Weights of a small image captioner.
Training: adamw at rate 0.0022, 20500 steps, batches of 64.
Rows from block 2 of the text decoder, named by matrix and row number. Rows with one number belong to one attention dimension. Each number is 50 + 10 x the weight over its row's rms, rounded and kept within 0 to 99. All counts start at 0. After the name is the row's rms in percent of the matrix's.
# q: attention query (decoder.blocks.2.attn.q.weight, 192x192), inputs 0-191
# k: attention key (decoder.blocks.2.attn.k.weight, 192x192), inputs 0-191
q.59 108:36 39 33 50 50 58 73 65 55 59 30 44 53 64 57 39 51 37 49 57 46 30 52 57 59 50 47 42 58 44 51 42 59 37 37 41 52 46 57 41 33 31 43 54 49 51 41 52 58 63 44 48 53 46 42 50 38 55 54 67 30 45 30 62 47 46 51 55 44 37 54 54 69 35 62 41 46 25 31 42 31 50 52 50 48 36 54 60 41 45 53 34 61 53 55 59 36 43 54 74 39 44 50 69 42 44 48 48 32 27 65 52 57 46 32 63 61 56 50 52 62 52 65 39 65 56 50 69 42 39 62 57 59 50 46 42 37 42 55 60 49 32 51 51 31 63 57 35 51 30 61 54 40 58 57 39 40 42 45 44 36 61 51 49 47 45 42 57 41 50 55 51 46 53 54 33 51 65 40 49 42 41 51 52 55 47 43 50 50 60 50 40
k.59 111:56 44 61 55 47 51 17 44 35 46 48 48 55 65 43 58 37 52 57 62 56 51 43 41 38 38 68 47 51 49 54 59 37 59 69 44 43 62 50 56 61 68 57 57 49 49 63 43 30 58 57 37 37 53 59 39 58 49 69 51 72 48 52 45 48 36 61 45 68 65 45 49 38 56 48 47 55 66 70 48 51 51 42 78 44 49 37 35 50 46 45 50 63 51 49 38 61 44 70 55 50 67 66 40 40 62 37 43 61 70 38 30 55 56 63 45 43 48 48 54 41 37 48 59 46 55 51 40 53 57 36 55 41 42 55 48 63 42 59 45 32 66 45 51 62 40 44 47 49 53 29 57 60 41 41 39 63 50 45 53 64 36 61 49 57 49 59 60 42 57 36 53 48 65 49 60 45 37 46 45 55 62 41 46 55 35 59 57 47 52 41 57
q.60 106:51 45 55 56 46 23 46 51 32 48 41 53 58 53 55 55 58 53 56 37 56 66 59 52 63 49 43 59 44 41 52 47 35 58 48 51 35 40 54 48 45 62 53 51 56 58 50 52 71 47 52 60 54 46 58 53 60 53 44 29 42 61 49 72 44 56 43 50 57 24 37 40 49 75 62 48 52 49 55 46 54 38 58 60 41 63 57 50 54 48 58 66 31 40 47 36 43 54 48 36 52 59 23 34 49 38 44 46 53 81 70 42 40 46 43 55 42 39 56 53 51 54 60 50 43 61 51 41 57 53 49 32 34 55 50 52 57 45 57 54 34 41 60 60 57 73 34 46 70 45 50 60 46 56 74 45 52 44 58 44 52 43 49 55 61 41 50 42 63 54 41 59 60 54 16 53 58 43 42 51 56 55 44 63 37 64 61 46 54 60 56 56
k.60 083:66 44 54 49 59 53 48 54 53 43 57 50 43 44 58 61 61 41 47 41 54 73 32 46 47 56 50 46 62 41 52 59 54 58 50 46 58 61 60 61 53 54 42 43 58 43 58 57 46 32 61 46 37 50 71 45 55 58 34 30 50 54 57 32 62 61 57 50 53 65 50 51 44 55 63 50 62 57 61 56 65 57 67 31 61 59 53 42 52 54 60 47 37 42 32 36 63 56 36 48 56 57 46 60 70 53 56 59 51 41 56 35 47 50 45 42 35 53 48 55 55 58 44 61 31 50 45 37 42 68 41 51 31 70 52 69 53 66 40 47 62 55 54 67 64 35 41 63 67 45 51 53 48 52 55 50 62 38 48 32 50 87 59 43 52 41 47 58 39 60 41 53 38 46 54 33 58 61 66 36 54 37 60 47 47 40 55 59 60 40 58 54
q.61 078:54 46 33 47 49 72 60 42 63 41 45 51 58 54 39 49 57 59 65 43 47 42 42 51 49 51 32 49 52 70 35 42 69 60 51 44 86 54 46 51 50 32 51 54 67 55 47 69 40 75 52 53 65 54 57 40 51 54 53 60 46 50 44 44 36 42 59 51 44 62 66 56 53 34 55 42 57 41 37 46 41 35 66 55 49 49 57 48 43 47 63 39 44 44 59 47 63 54 55 51 58 59 48 68 43 48 54 60 29 50 33 43 42 53 57 48 47 54 45 48 52 56 49 54 39 48 67 43 53 52 40 36 66 49 36 18 57 53 54 52 46 60 31 51 51 38 46 32 34 61 61 61 37 50 30 45 64 53 40 50 47 48 51 42 59 54 52 38 37 43 53 48 51 51 70 65 42 50 49 42 53 63 70 28 45 58 50 51 58 35 53 44
k.61 085:53 53 57 53 58 33 45 45 47 41 37 62 43 64 56 45 50 62 59 52 50 46 39 50 50 41 48 48 42 50 46 54 42 42 64 42 24 47 52 45 47 55 52 54 51 67 50 51 53 55 34 54 58 56 26 47 43 63 55 47 50 52 45 62 39 41 55 40 56 33 34 58 45 63 35 57 53 52 56 39 59 45 38 64 66 47 58 69 50 60 48 49 60 50 54 44 40 41 45 46 38 44 61 35 33 42 52 32 53 62 41 41 64 66 52 62 68 63 66 44 46 30 46 56 73 54 46 64 61 35 55 53 55 44 57 50 41 40 37 47 39 46 44 39 42 60 49 46 32 55 61 25 38 40 58 55 46 67 43 51 43 11 51 54 53 63 52 35 54 39 58 40 45 42 41 50 31 47 49 40 54 63 61 51 52 71 50 33 46 54 55 41
q.62 125:65 43 50 46 41 54 45 40 52 36 76 54 43 36 45 63 59 58 55 43 40 74 45 37 45 40 52 56 50 60 47 54 58 58 47 59 56 62 59 66 59 64 52 44 64 42 42 61 44 39 70 56 46 53 59 48 59 47 30 30 67 57 58 38 58 51 54 53 50 55 40 46 37 65 58 47 51 69 65 58 73 55 71 50 56 46 43 39 57 52 48 62 24 52 49 42 67 61 53 34 54 48 39 44 62 61 57 53 72 61 48 54 43 49 63 39 40 43 55 49 41 44 43 55 35 56 65 36 53 64 36 31 45 50 48 48 53 70 50 43 42 65 49 58 68 30 37 47 65 71 45 60 43 56 40 59 60 43 39 56 59 41 54 43 45 43 60 48 57 54 52 47 43 50 46 60 44 42 65 44 62 53 62 44 43 61 64 58 55 39 48 54
k.62 114:42 54 47 42 54 45 76 62 63 52 53 49 47 41 67 38 50 46 54 34 48 46 60 54 62 58 39 53 48 46 49 44 47 39 27 48 50 36 48 44 35 39 39 36 52 54 43 54 67 46 43 56 57 51 45 65 38 54 35 53 38 54 46 55 53 67 43 60 39 36 50 51 54 34 49 57 42 32 42 51 55 43 56 23 54 51 57 59 47 49 50 49 53 45 51 67 34 62 32 40 48 34 35 60 59 39 57 61 37 22 72 64 51 46 37 58 57 54 65 43 56 63 53 40 54 45 48 62 36 40 59 53 59 58 47 64 32 57 41 53 65 29 55 52 32 52 58 51 43 42 67 35 41 50 56 58 33 53 54 51 28 72 48 66 46 50 45 44 56 39 63 46 52 38 47 39 62 70 52 46 44 40 54 49 50 50 38 41 50 56 62 53
q.63 104:41 47 56 55 48 72 71 52 57 44 55 56 50 59 46 44 36 40 58 35 41 44 47 62 51 50 35 57 58 59 52 29 53 54 38 47 88 52 56 54 40 43 44 45 74 52 41 64 42 75 69 45 55 54 66 42 51 57 41 56 61 57 43 53 54 53 47 52 50 55 61 53 54 29 69 43 45 31 38 51 39 44 71 57 47 42 53 49 50 43 57 40 38 52 55 62 58 53 40 59 48 50 32 62 45 51 57 55 44 37 54 46 45 53 48 48 30 55 51 41 58 41 47 42 23 61 76 38 41 59 39 44 56 50 48 39 54 50 48 50 50 48 51 56 49 32 49 33 52 65 64 68 38 59 31 53 43 46 26 51 38 63 53 56 66 47 43 53 40 54 55 54 54 43 55 65 64 63 53 47 53 43 55 31 47 48 51 59 46 48 49 54
k.63 153:58 58 61 50 61 35 47 49 32 51 38 49 52 63 65 63 40 58 58 63 37 37 33 51 47 47 64 53 45 49 45 69 57 47 58 47 31 41 55 54 49 51 54 49 54 65 43 56 51 48 42 51 48 52 31 50 33 48 45 50 51 46 24 50 45 46 49 45 42 43 42 53 53 53 38 62 58 62 46 44 63 59 36 53 52 42 57 57 51 49 29 42 74 70 48 40 49 49 56 54 45 51 73 47 52 57 64 41 63 48 49 59 67 50 50 51 70 59 73 50 50 48 55 49 80 49 38 76 53 48 56 68 53 48 53 59 38 37 53 53 42 46 53 42 50 44 50 43 51 62 53 36 28 39 43 57 59 48 29 52 41 29 58 56 66 53 65 54 53 54 59 47 25 57 36 44 47 53 58 47 51 49 58 42 54 40 50 48 43 45 40 19
q.64 122:35 70 78 53 52 37 38 42 66 49 59 46 53 53 60 52 35 56 56 50 64 47 59 52 40 53 58 48 51 36 56 59 27 44 48 46 26 48 48 56 60 73 47 49 39 64 54 38 32 42 36 34 42 50 41 52 45 55 55 53 73 55 61 40 55 53 52 50 53 61 53 49 51 51 14 58 43 64 67 52 39 58 29 46 52 54 41 50 50 48 38 48 70 45 62 69 44 52 53 46 48 45 63 44 56 49 45 59 59 41 31 57 59 57 66 51 56 57 48 51 49 48 38 49 45 46 38 44 38 63 39 76 41 31 52 57 50 39 43 43 54 58 37 47 54 31 60 66 35 57 38 31 65 40 46 49 52 68 57 50 57 58 48 61 50 58 55 57 45 47 60 47 60 46 52 46 52 46 51 47 55 52 35 59 61 33 44 55 40 56 51 60
k.64 112:57 41 41 51 51 66 68 36 35 48 49 44 45 62 30 56 56 57 34 63 37 39 54 71 51 46 49 48 49 55 46 53 76 66 46 57 68 51 49 36 56 17 67 49 49 47 38 61 43 61 45 58 54 49 50 48 50 42 51 36 38 49 36 49 47 32 44 51 34 50 78 33 50 42 52 47 50 47 22 49 30 53 43 62 49 47 55 46 46 46 46 41 39 61 54 52 53 47 62 65 52 48 48 78 46 50 55 47 47 58 30 60 37 55 43 46 37 45 31 53 55 44 59 38 64 58 52 58 60 50 60 41 67 36 46 35 52 37 54 51 60 46 57 55 45 70 50 38 62 67 57 58 43 54 42 43 59 37 49 53 55 22 43 33 59 53 49 45 55 54 52 64 48 54 58 54 56 49 57 52 45 48 56 49 46 58 52 47 52 48 48 39
q.65 097:37 48 47 53 39 66 77 53 52 46 55 54 51 56 51 51 30 41 55 42 45 49 42 56 54 56 31 57 54 61 50 26 55 49 39 49 83 54 56 50 40 38 45 42 71 52 46 68 49 77 67 41 57 45 63 48 50 52 46 57 61 58 36 54 54 53 48 59 42 54 59 53 61 32 63 35 42 35 35 47 30 43 68 59 49 35 51 55 49 50 51 43 44 56 53 60 57 47 45 67 47 42 31 61 44 53 64 51 52 39 58 42 49 44 49 55 33 57 51 41 55 44 51 36 33 53 79 50 44 56 42 51 53 51 48 35 53 52 52 51 45 42 43 57 46 37 46 34 53 62 62 77 34 63 33 51 43 40 28 50 36 61 47 64 58 53 48 54 43 57 59 47 50 51 57 57 59 64 52 51 46 40 50 28 42 45 52 55 38 49 50 47
k.65 108:60 60 65 51 53 42 41 45 33 53 43 48 55 66 61 63 40 60 59 62 43 45 41 45 47 49 69 45 42 49 59 78 51 40 64 52 24 53 53 59 55 58 53 47 42 60 40 49 54 50 31 48 43 56 33 46 38 46 58 54 53 47 33 43 47 40 54 42 55 50 43 49 39 54 38 65 57 58 57 43 67 57 26 58 44 49 54 52 46 48 30 46 74 60 51 46 44 47 65 46 46 51 72 51 45 49 51 40 57 51 40 56 68 52 51 47 66 54 68 53 49 46 51 55 76 54 26 70 55 47 52 76 58 44 50 56 34 35 59 56 39 47 46 50 51 40 56 40 41 49 46 31 41 32 50 44 58 58 36 53 50 29 55 55 61 50 66 60 54 57 60 47 26 60 35 47 40 43 51 41 48 59 52 50 58 38 48 53 45 54 47 33
q.66 099:44 53 64 59 49 25 28 50 47 53 52 41 54 49 62 61 53 54 54 48 62 65 56 42 56 52 65 43 44 30 56 61 35 48 49 44 11 50 43 56 65 76 40 56 32 48 51 29 50 30 45 48 44 46 33 52 48 57 47 37 61 56 60 41 50 53 53 50 54 45 42 38 44 73 30 53 47 69 74 52 54 72 32 41 52 52 38 46 43 52 40 67 58 37 55 47 43 53 56 49 50 45 64 37 63 50 43 53 69 61 47 54 55 48 48 52 57 38 44 53 44 50 48 53 61 58 37 51 39 56 41 68 33 40 60 59 53 50 56 48 46 58 45 50 56 48 43 65 59 44 33 40 69 46 65 54 59 58 62 50 68 45 48 54 45 51 56 46 59 52 52 51 57 53 43 40 43 36 49 51 54 47 28 67 43 46 48 46 49 60 55 52
k.66 093:52 40 42 54 42 78 74 50 44 39 51 36 46 58 32 44 46 49 32 53 46 49 45 63 52 51 55 49 63 48 48 45 61 68 38 51 87 63 54 40 45 28 46 44 56 40 36 57 42 61 61 47 52 51 71 49 57 47 47 40 43 51 48 51 58 41 50 57 46 59 71 43 39 31 69 39 47 40 31 53 25 47 58 57 44 51 45 35 51 42 53 42 37 45 39 54 57 62 58 70 55 46 35 86 57 47 47 59 51 52 50 46 39 47 43 44 28 49 37 61 56 59 48 37 36 57 57 49 49 58 61 40 66 53 49 46 51 49 53 54 58 46 49 75 50 57 42 33 63 44 48 63 44 50 41 43 55 36 42 45 43 55 53 50 56 35 49 49 50 51 33 60 52 53 55 50 64 63 59 50 48 40 48 43 44 49 51 53 46 58 57 60
q.67 103:40 65 53 47 54 49 58 47 62 47 39 51 47 51 42 51 38 57 46 62 59 24 49 57 49 62 52 48 50 52 42 44 55 46 52 40 59 50 33 44 55 41 51 52 42 59 63 40 31 55 35 51 41 48 47 50 43 60 61 65 60 52 46 39 51 46 47 66 39 77 74 48 54 33 25 59 36 53 52 36 26 67 23 63 47 64 48 52 45 50 42 34 78 47 60 73 50 54 59 54 52 56 74 55 54 49 45 50 47 31 28 49 51 41 63 51 58 51 37 50 51 58 56 55 60 34 46 53 46 52 39 69 61 44 42 45 43 39 46 56 59 64 37 38 36 35 58 53 30 47 32 45 61 40 33 45 60 63 50 51 53 56 49 57 54 64 53 47 55 50 55 55 60 57 51 45 56 45 45 46 47 60 35 52 51 34 45 47 55 50 54 45
k.67 090:55 50 38 42 44 50 65 45 52 44 39 53 42 53 30 55 48 58 38 65 42 46 57 57 57 33 42 45 35 53 49 51 55 40 52 49 44 70 49 44 63 44 68 52 53 49 42 46 48 60 45 50 47 44 45 30 43 43 54 49 40 37 44 53 53 32 61 39 42 47 62 51 47 57 41 44 35 55 37 45 42 48 46 78 45 53 55 65 54 55 53 33 36 52 59 43 34 36 51 56 50 42 45 49 38 61 52 36 50 75 23 54 51 53 53 46 49 57 39 39 42 38 60 50 58 45 48 55 66 46 55 31 61 40 43 24 58 29 57 51 48 63 52 32 52 59 51 42 35 64 55 53 43 53 51 53 49 58 44 50 61 07 48 31 41 62 50 48 54 47 69 59 52 71 53 66 40 42 53 55 55 62 52 64 40 63 59 52 52 48 45 45
q.68 104:40 38 30 46 42 66 56 63 67 54 59 42 51 63 57 52 52 39 67 51 39 57 43 45 55 53 53 41 52 44 51 63 64 34 43 43 45 56 61 61 52 51 34 46 46 44 39 53 53 53 59 42 61 44 34 45 32 42 41 60 61 56 42 40 61 51 50 56 44 45 42 57 56 45 59 32 45 51 45 57 57 67 62 22 56 19 36 62 45 48 39 57 51 59 61 45 56 49 58 66 34 36 47 76 51 61 55 58 54 28 55 70 60 54 29 49 62 41 49 52 46 36 47 36 58 66 62 59 32 40 40 63 49 41 59 50 31 57 47 55 47 44 37 56 47 37 49 46 63 47 57 59 55 57 56 46 37 35 45 48 43 62 55 52 39 42 46 61 32 54 60 38 39 47 69 49 35 62 55 52 53 39 58 49 50 53 43 62 44 54 44 40
k.68 104:42 55 54 56 43 48 59 42 45 49 57 40 56 68 51 42 36 67 54 45 58 47 53 57 48 62 62 48 52 50 61 47 40 46 48 50 52 48 49 52 45 33 35 45 53 61 26 60 56 69 43 44 56 60 43 66 53 46 65 57 46 52 45 53 47 56 56 57 70 46 50 47 41 32 58 59 51 28 49 53 45 42 39 56 43 56 49 46 49 44 50 50 66 50 61 73 37 55 74 58 44 39 45 67 41 35 43 55 43 42 62 54 56 43 42 56 46 51 68 59 49 49 46 51 55 55 47 57 43 52 51 72 75 43 56 47 31 41 47 53 39 24 33 65 40 53 67 30 39 31 44 44 51 41 47 44 48 51 51 54 32 37 50 71 64 34 59 55 50 30 44 41 37 54 50 43 50 61 50 43 47 54 47 36 65 53 28 46 32 71 54 60
q.69 112:45 58 76 54 54 34 27 47 55 51 57 45 48 46 63 57 48 54 55 48 62 55 58 43 46 55 66 47 46 25 53 67 29 44 52 48 12 50 48 55 64 72 49 53 30 51 59 28 41 31 33 41 38 50 36 55 47 48 54 46 62 55 65 36 56 45 51 47 58 59 50 46 43 69 23 58 47 68 71 56 54 67 25 43 53 58 36 50 50 48 43 58 64 40 55 57 45 47 57 43 51 47 68 40 56 46 41 54 59 54 43 60 55 52 58 48 57 52 47 53 49 49 41 56 57 50 32 51 45 62 48 72 35 43 53 66 51 46 48 51 51 61 49 49 54 46 55 65 42 46 35 30 71 39 61 54 55 63 63 47 65 49 51 50 48 53 52 53 53 51 47 49 50 51 52 44 45 40 47 48 50 50 33 66 53 41 46 49 44 60 50 60
k.69 107:49 39 35 58 48 74 76 48 37 43 51 43 49 60 34 47 53 47 37 53 40 39 47 63 54 50 47 52 52 57 41 40 70 67 35 50 85 52 44 45 52 19 63 50 51 43 44 60 44 59 63 54 54 48 62 45 57 43 46 46 36 47 46 54 50 40 51 55 34 53 76 42 45 28 63 37 49 42 25 46 24 48 55 61 45 46 49 42 48 44 55 40 38 54 50 55 59 55 56 73 55 47 43 80 48 52 51 47 52 59 42 60 36 51 43 47 32 44 25 56 56 52 56 35 48 55 58 49 49 55 56 38 70 40 40 35 59 47 53 53 59 44 52 57 45 68 45 35 59 56 54 63 45 62 36 45 55 32 46 47 54 42 47 41 55 47 48 44 52 53 42 61 56 54 57 50 60 60 53 55 48 42 55 44 47 58 55 45 50 41 51 51
q.70 088:63 50 50 43 69 46 38 44 39 50 49 49 50 38 38 43 60 60 27 63 57 55 48 38 39 38 63 50 36 63 48 59 42 60 73 60 51 52 47 40 55 43 66 55 37 39 63 43 49 31 46 54 47 53 63 54 67 39 69 38 35 39 63 56 47 40 47 42 56 52 45 58 34 60 53 60 61 66 61 45 70 40 43 68 54 61 58 43 42 52 55 54 43 52 30 38 47 48 50 42 59 60 59 35 44 54 37 43 54 69 57 42 42 51 60 45 60 65 49 49 43 62 49 62 60 42 30 49 82 50 62 30 49 67 52 65 51 54 50 48 56 52 70 43 52 60 55 70 40 42 38 45 55 37 57 56 56 46 59 60 70 32 43 46 43 51 60 42 67 51 36 44 46 48 43 47 38 35 51 48 48 49 51 44 42 64 53 42 56 45 49 56
k.70 113:36 46 47 49 44 52 43 63 75 50 55 59 51 29 47 48 65 36 51 36 57 58 64 44 46 53 39 50 50 53 56 32 38 45 44 56 57 50 42 54 47 64 50 59 48 33 70 38 55 48 59 46 51 40 62 53 55 59 45 61 62 47 69 45 53 54 48 55 47 58 44 55 54 54 51 35 37 51 67 55 48 44 64 42 53 50 38 48 50 55 61 65 37 38 58 53 54 45 36 34 48 57 45 35 51 56 40 48 45 47 52 48 41 53 64 53 42 41 33 48 50 52 48 48 27 39 61 30 49 52 37 34 27 54 49 47 67 70 50 37 56 64 55 48 50 43 53 67 45 50 43 67 72 69 54 43 33 56 65 51 63 82 41 42 32 53 30 54 45 54 53 46 75 37 62 59 52 42 41 52 49 53 42 65 43 48 61 51 54 49 50 67
q.71 110:41 42 45 48 46 79 71 56 55 47 54 52 52 59 44 39 33 37 53 45 44 42 40 61 48 54 33 53 57 62 53 30 59 47 42 49 87 56 54 53 45 35 44 44 67 49 49 67 49 74 66 44 57 50 67 47 47 53 50 62 59 50 44 54 56 49 50 54 46 62 63 54 59 26 67 42 45 30 33 53 32 44 68 56 50 36 54 53 53 52 57 40 48 58 53 62 60 45 44 67 46 44 36 66 38 58 61 46 42 36 52 45 47 51 46 49 34 64 49 46 55 43 48 44 35 54 74 48 45 52 45 51 64 54 48 38 50 51 48 51 51 41 43 54 46 39 49 34 43 62 61 75 42 57 29 48 40 41 28 53 34 64 50 59 57 52 46 56 43 53 51 44 47 49 65 58 58 65 54 53 51 43 56 27 46 43 45 52 45 49 47 51
k.71 131:58 62 61 54 57 36 38 43 38 51 40 49 53 61 66 64 38 62 67 60 46 45 42 44 46 47 63 49 40 54 55 67 48 40 65 51 24 43 53 59 52 55 53 53 51 63 38 49 55 56 36 49 51 52 29 54 33 43 58 58 55 48 30 49 48 42 51 47 54 44 39 52 51 57 40 64 55 58 57 38 63 59 27 60 47 49 47 60 47 50 29 45 77 61 59 44 45 46 66 50 45 47 73 41 38 53 53 45 56 52 45 62 70 52 58 50 68 54 69 51 39 42 52 57 80 49 39 65 55 46 47 72 52 45 54 50 37 36 55 51 36 47 43 39 50 44 57 44 39 52 43 37 41 40 49 49 57 59 39 55 51 20 55 54 63 53 62 55 54 49 63 42 30 57 33 46 34 43 54 46 47 59 51 45 57 44 48 48 42 52 39 30
q.72 101:62 46 38 53 46 58 39 46 43 53 41 58 57 65 51 46 53 65 72 26 54 58 62 63 51 45 45 51 45 44 60 51 43 59 60 61 48 50 50 46 43 42 42 62 51 63 37 55 61 72 45 53 67 51 47 45 50 58 53 42 41 48 54 57 32 45 51 46 72 26 50 46 46 70 67 52 64 38 50 45 53 35 57 56 41 49 55 54 54 55 67 60 45 36 57 38 45 50 56 47 55 60 43 55 34 35 37 44 30 70 48 45 45 56 27 58 46 47 50 57 52 56 49 63 43 63 56 43 54 45 51 40 59 42 47 31 55 35 47 56 29 32 28 66 55 60 41 41 54 31 62 51 55 48 74 44 52 53 57 48 51 34 53 44 65 51 30 43 48 35 40 46 65 42 47 60 36 46 40 52 54 69 60 48 42 68 42 42 47 55 53 58
k.72 086:49 59 42 41 47 26 71 40 55 47 50 59 34 39 49 37 58 50 45 43 46 65 39 55 65 60 33 65 44 59 38 53 59 52 42 48 52 38 55 43 51 32 36 32 56 59 39 57 61 33 56 49 60 53 47 47 54 64 34 42 31 53 50 57 45 75 37 44 38 30 52 48 53 41 45 64 48 46 42 54 58 49 56 30 58 59 62 63 61 61 46 44 37 54 39 55 37 56 31 51 56 37 45 46 58 48 72 60 53 40 51 54 42 45 46 56 62 54 57 47 49 52 54 48 62 35 49 58 43 38 68 44 53 54 50 63 37 59 33 50 67 31 55 42 41 59 44 63 46 59 66 33 35 46 50 67 54 56 53 43 42 38 50 60 44 57 61 50 44 39 59 48 44 38 55 39 50 67 66 44 59 51 69 34 47 66 58 34 56 43 50 48
q.73 111:57 53 57 49 52 31 29 48 45 53 49 47 49 42 57 58 63 56 45 62 59 54 63 41 51 53 69 46 48 37 51 72 40 46 54 55 10 49 43 54 61 63 54 56 25 47 54 29 49 25 31 52 40 52 29 56 46 50 53 45 52 49 62 39 51 44 50 48 53 49 43 39 43 66 30 65 51 67 71 53 64 66 25 45 50 62 43 45 53 50 41 59 60 48 46 47 45 52 53 36 50 53 73 36 56 47 39 48 59 54 42 57 54 47 54 49 66 47 47 55 45 58 47 56 75 45 19 55 55 50 53 64 40 50 53 62 48 49 52 53 51 57 53 47 53 52 54 64 48 37 38 28 65 38 62 50 56 60 72 47 65 41 51 42 44 51 53 47 57 47 47 48 45 56 45 39 44 39 50 49 47 53 40 69 53 48 47 47 51 53 54 51
k.73 126:40 32 31 47 45 69 65 58 57 48 56 51 48 44 38 36 55 41 40 50 47 48 60 59 55 50 38 54 55 50 40 31 56 62 34 49 81 54 46 43 46 34 55 52 50 36 55 51 44 53 64 48 53 46 74 45 58 52 47 54 41 48 59 53 51 45 51 52 43 52 68 52 49 36 65 31 43 39 39 57 24 40 69 52 54 48 49 39 54 52 70 49 29 42 45 54 57 52 42 59 52 56 30 62 49 54 46 52 45 55 55 44 29 48 42 45 32 41 20 51 57 58 56 38 30 50 66 35 43 52 59 25 54 50 47 34 66 58 54 51 59 60 58 57 50 65 46 49 55 51 56 68 54 62 48 48 48 40 57 44 53 71 43 42 42 44 36 46 49 51 41 62 68 48 66 57 63 56 44 53 48 45 47 56 43 54 54 54 57 40 61 65
q.74 108:50 44 43 52 43 27 43 60 26 58 51 49 56 51 65 56 63 43 50 53 47 72 39 39 56 47 52 55 55 51 63 54 39 48 51 49 30 36 57 56 48 64 50 49 51 50 48 48 72 33 69 50 57 43 47 54 59 54 34 46 39 58 46 63 56 66 45 42 48 18 17 50 53 69 52 33 47 60 50 57 52 40 70 46 49 39 48 46 49 43 40 69 36 63 45 34 38 48 41 51 46 40 39 35 59 52 59 46 75 70 71 52 52 51 41 53 60 35 57 48 41 54 51 42 52 49 59 55 53 50 58 39 34 51 55 59 54 57 51 52 41 37 54 46 53 71 31 62 75 51 52 54 40 68 65 50 45 39 58 49 53 45 45 58 40 54 60 50 54 54 45 56 50 49 31 35 50 51 50 57 54 40 47 59 45 59 60 50 48 53 54 46
k.74 108:53 49 55 46 50 64 39 60 53 56 67 42 54 40 49 42 56 41 44 31 60 56 58 48 43 62 54 51 68 44 51 57 43 55 50 55 54 52 61 49 44 55 45 42 36 38 57 41 51 39 48 46 43 53 71 54 60 44 54 37 60 52 69 42 50 54 47 54 57 60 56 44 50 49 62 56 69 43 61 55 54 56 55 28 47 56 52 30 56 44 60 65 50 40 34 49 59 58 47 38 61 65 40 60 64 38 37 65 45 28 57 42 42 41 42 46 36 46 47 58 60 61 42 50 28 54 48 44 44 58 43 59 40 63 50 70 43 65 48 57 63 48 61 74 63 39 51 58 66 37 47 58 62 42 57 43 52 46 56 46 53 98 52 51 55 35 47 59 41 67 24 53 50 47 52 54 59 43 48 52 46 41 39 51 49 38 46 57 55 61 54 66
q.75 080:54 38 43 43 54 47 30 56 36 52 57 48 48 46 48 45 66 51 46 55 52 65 51 33 47 43 64 44 46 47 45 74 59 49 53 59 22 54 59 54 57 56 45 50 26 31 44 31 61 28 50 55 50 53 42 55 48 36 59 38 40 44 61 52 50 51 50 49 62 40 33 48 40 63 64 50 56 62 59 59 73 63 47 33 59 44 46 61 52 62 53 73 42 49 41 26 53 44 55 43 48 48 53 53 49 53 42 54 55 55 69 55 50 51 45 47 66 43 54 55 41 49 53 55 73 60 36 59 58 36 58 45 44 61 54 64 39 59 47 46 52 48 55 55 56 74 48 57 56 32 39 45 59 43 72 50 49 40 69 55 60 35 58 36 33 31 54 50 60 51 41 44 39 52 49 50 31 39 49 49 55 41 53 64 38 72 54 45 57 56 46 48
k.75 108:36 50 45 54 44 52 58 60 76 47 57 49 56 41 55 41 53 45 61 34 66 65 61 41 50 62 45 56 57 44 63 30 40 40 41 49 65 48 47 58 48 52 25 54 55 49 51 45 62 58 63 38 56 43 55 61 63 53 52 64 51 60 64 48 57 69 53 60 67 52 41 54 47 45 63 46 40 32 67 55 42 41 63 38 38 55 43 55 47 52 69 62 41 35 60 66 50 54 45 48 42 39 38 46 48 39 43 64 36 38 70 50 40 47 55 56 39 40 48 53 48 52 37 57 30 50 62 31 34 56 38 51 43 55 56 48 49 62 44 45 42 40 34 65 49 50 56 50 44 28 37 61 68 64 53 52 33 48 64 50 44 72 50 61 38 42 43 50 46 33 42 40 65 37 54 48 58 59 44 44 49 49 42 47 59 53 41 53 43 60 57 77
q.76 118:61 38 50 46 50 35 36 43 40 44 59 44 53 45 53 59 59 64 61 33 51 76 59 44 57 36 54 52 45 43 52 58 45 59 50 56 23 54 60 57 54 59 49 42 45 49 40 50 58 43 54 56 51 51 55 49 62 47 45 20 39 57 61 55 48 48 52 48 61 33 36 39 40 80 69 51 62 62 69 53 77 46 62 54 48 58 45 50 53 50 58 68 26 38 51 38 47 59 58 36 48 51 37 37 57 38 42 53 60 80 61 44 42 49 50 47 49 40 54 45 49 43 50 52 45 65 48 42 55 57 47 32 38 53 49 48 57 63 56 54 32 49 52 66 62 61 36 48 66 46 46 53 50 55 68 51 64 41 60 54 63 35 54 47 57 35 55 43 63 47 39 45 43 48 38 50 37 39 43 47 62 52 48 62 39 71 56 45 50 47 47 57
k.76 097:49 50 52 54 53 54 56 56 69 35 57 53 48 40 58 43 56 39 52 34 62 67 51 42 50 64 40 50 61 42 58 37 42 48 45 40 62 49 54 49 39 47 25 42 62 45 54 46 61 49 63 39 58 47 59 66 63 57 37 49 43 59 64 51 57 74 47 66 56 55 43 53 38 42 56 48 53 36 61 60 50 34 65 33 50 59 47 56 48 51 64 57 38 36 45 63 56 62 36 45 46 36 35 57 55 44 45 70 40 32 75 41 42 48 44 52 36 44 48 57 57 55 38 57 23 45 53 38 40 48 47 45 42 62 55 63 49 69 35 48 56 36 44 66 51 45 48 55 50 34 55 50 57 51 51 47 41 48 65 48 41 82 53 64 43 45 38 49 44 41 43 46 63 34 54 40 59 70 55 34 58 43 53 38 53 50 38 51 53 55 61 69